{
  "objective": "edm",
  "lr": 0.0021,
  "adamw_weight_decay_other_params": 0.05
}
Rows from block 7 of a small class-conditioned spectrogram diffusion model, named by matrix and row number. Rows with one number belong to one neuron. Each number is 128 + 24 x the weight over its row's rms, rounded and kept within 0 to 255. All counts start at 0. Numbers have three digits each.
After each neuron's rows are labels from the 100 clips, of 14848 (inputs lightly noised), where the neuron reaches its highest value: "strongest on" is what is common among them. Only what is clearly more common there than usual is listed. The data: simulated sounds of rotating machines with and without faults.
# fc1: MLP up (model.blocks.7.mlp.fc1.weight, 480x160), inputs 80-159
# fc2: MLP down (model.blocks.7.mlp.fc2.weight, 160x480, transposed), outputs 80-159

fc1.148:128129127114121105110146121196118113132131151118132082075113107123131131153139123137131115122136129170121156122123120121170137116151133126130099132111140110110081133151124113136133159121137116125132083145085129151114161124140134147140165126
fc2.148:128113126130126130131116143176115131132135133121138131186134112159126158148127130122132126129142127074149178128123141139073126131153128132135180127113085168156176125150146130110021112127127116144134095133122108139119140112137132141111130151
strongest on: piston engine

fc1.197:136135178145145113133112107082125080149144177120113137137166120123126080135128157167095132110154118154087108147137178145132109143133145145172141108150132140134118165087103144143146105106142134131152149096095103162149148125128093146150151114
fc2.197:124137081124156105133155098128152106144123076160133105149112124126130097129172126171169121137118119130080109091118182119105113134157094110132153145094116125121137099131161106108125152121134135117130121125147111107107111103111184120147074105
strongest on: rattle; compressor

fc1.138:103171136115111139156116120145109126152172161153139104147098104120072149127144145097160170118082088132105134131081091149126148116133215156130107146149156092137152078118142124122124114110089145152130154109140097120137180117126079124154076135
fc2.138:130170124102116151153121111136114124137216099100125105130126160127090094135101125106120110148150091147112133142150135110140129125116021093134136129093121115139124150093121118100143131144157113114113125108134124127115155139149186119140168146
strongest on: compressor; piston engine

fc1.436:141121130113135143142137149116144139118141122121120081101121140134145130122145092120117053098114127114132128124102165142101094087109148127109103110096115136151125134156073147111139127132138139104147130130143117144111102100148110167136136091
fc2.436:151132116141123117122130111119129117144121123127135167137128140147118147121146157136112066092105118122127128122101083146133097168136153124156125161104148127145136140146073143120122119135140131134152119134136126146114110095104118171115133167
strongest on: piston engine

fc1.368:158099175128153113116124143092134154139190149147107122089173137120157107133142121114167133130122125122160067136115145127121111131143128145188145157127142118115100139150136071142114187091134132115167118155107130168165142126114128128117159142
fc2.368:097134096126103097120130138142158157085173116118110106150139127112154114121120126126133095151129121121121155104109126140118142152135138104177127129129097129118106098121093199161143124155080123131095112125117106091108108161122159112105100134
strongest on: rattle; gearbox

fc1.63:107120135153138122089134173146178128134147130096131123118101143125125137128155133104117148174097121160138168142115151110145081106124109169109148173126142113091106166137111134140162125088113116122136125133108104179093144150131138118149133104
fc2.63:164120137160149136106123169122098122154145133148134140137140082114130135132111138110129107097155140107143112121152165141136184094149168077109137179136159133170132083109155114113116131173143137135125135115148116094169142108118127120138101110
strongest on: piston engine

fc1.56:130128143113122124123175109165091139131097104153109142129158112152135165124095137128127092118107140098147115132131124123132139072189113143098179114105136100092105142109121128118060180145132207152125080138112127112112167130110146126119144138
fc2.56:111118152134117118111084131137106115128143125141172137149124130119127163138114124113105126123126140145146175136127129133141141134098121126151102134105126113126153120049101119123141141129122005129138091137096129127148127169132115140121134136
strongest on: piston engine

fc1.432:148116150182179115145133114102154128127167117147145140134113159117108127126159090120135178126106109118143124093139125158108159120144108055172105142129125131092141132180113102146149130126111133120167133123105116149145113123071156125107098116
fc2.432:150137148074070135109128132112160122117084117167105134115154167137152138127156152133141176137102135144103134097150114160128156136102108070068126131130125111100126136100147107156118113129117134134165142128117140135140142110178172130154097141
strongest on: rattle

fc1.208:125146123152168097097109091136122097114115080112110176136123081144146137122130108157146101109158089114170127143149116128143115127125133121138141099104121140114112099098094107100100168144111091149146099133158149132147129116140144102080115131
fc2.208:117151114162184105106135112104105117140136162130114183128124176108145134132117125171105158121089100120202094106095115126134137135120113115155115112143122118136130153149138128168134115114121168122101110117087149133115116157150097156075135151
strongest on: compressor; bearing knock

fc1.99:077121089158138155091109162147152146165139171083138118085147129093139126114147139146107119158089124144102110115107142112121089102133123162103184133143105111097129101139143126136127106105094149118107127130124101158114155152161153164149118118
fc2.99:144135151139147141105155138137120148171152119165120132167106118140139161114109101139119109103147138122099125178172157152140162089134138113132098184135160148147104140129119134137139113170157105135157130126157138078155146111117127060133113124
strongest on: piston engine

fc1.207:118110151153130143117098141163165111124130151120126037144139142164137128118121130131100159159145103176102126148135128149151135123134137106106116152135162090129146143109129164158094156132140131099126096144110177119139126171104135127147148143
fc2.207:146104139138135128133109147111113096106106119144109105090132133124098127124135153130173107097113106128088105121137109122151133131128119138099128119135153038112165135060119081135136190108129148115130138100127160148116131117096119138129140144
strongest on: rattle; pump

fc1.6:139129148136117123092141127057127147113172134143106168130144109119125096131150108111123133118125114135139068120121156138122088146127119108168134137142094182085098144153125050142087175094159143132189117112125128147144120103134129163087131149
fc2.6:146137137140124121137121131100196164121145152083090117091137135144114129111144150118141162119114165127135082139137128091140149145143140147148122120135095077134130120113109165167155187127117144128090103110128127136127066176149086109106123142
strongest on: rattle; gearbox

fc1.39:141140130123145117121129133151151100130128153111136109100100123121139115093167136143128113126159126173104152114123143130091142127129126129134126116101105138143105136120106164127168139152136113135140112118134126161143167132149131153147116130
fc2.39:137145138115133130149147109127177133138104155103100126142160114139111179060149138098118175140145148114148140138123105110173110128133137130105099130153155134128149106152143140139095093144132125114135128113126079134132129116110141121111110116
strongest on: piston engine; imbalance; machine: gearbox

fc1.37:119125105125114121132005119131087137130107126149115165154042130105136143137116138122133136111107121134134160127102124117090139134158118133121144115117146134124112118186117087135108148127134198163131152111123099131136101151114112140144151117
fc2.37:119125121127124134126249134143124116138139133124135140146241133117138155140123147152128147127118132141136145116116148124178126135122123125127145109131110163126137113051122118123162105121114085133123191127128168137105090128139135121128136140
strongest on: compressor; piston engine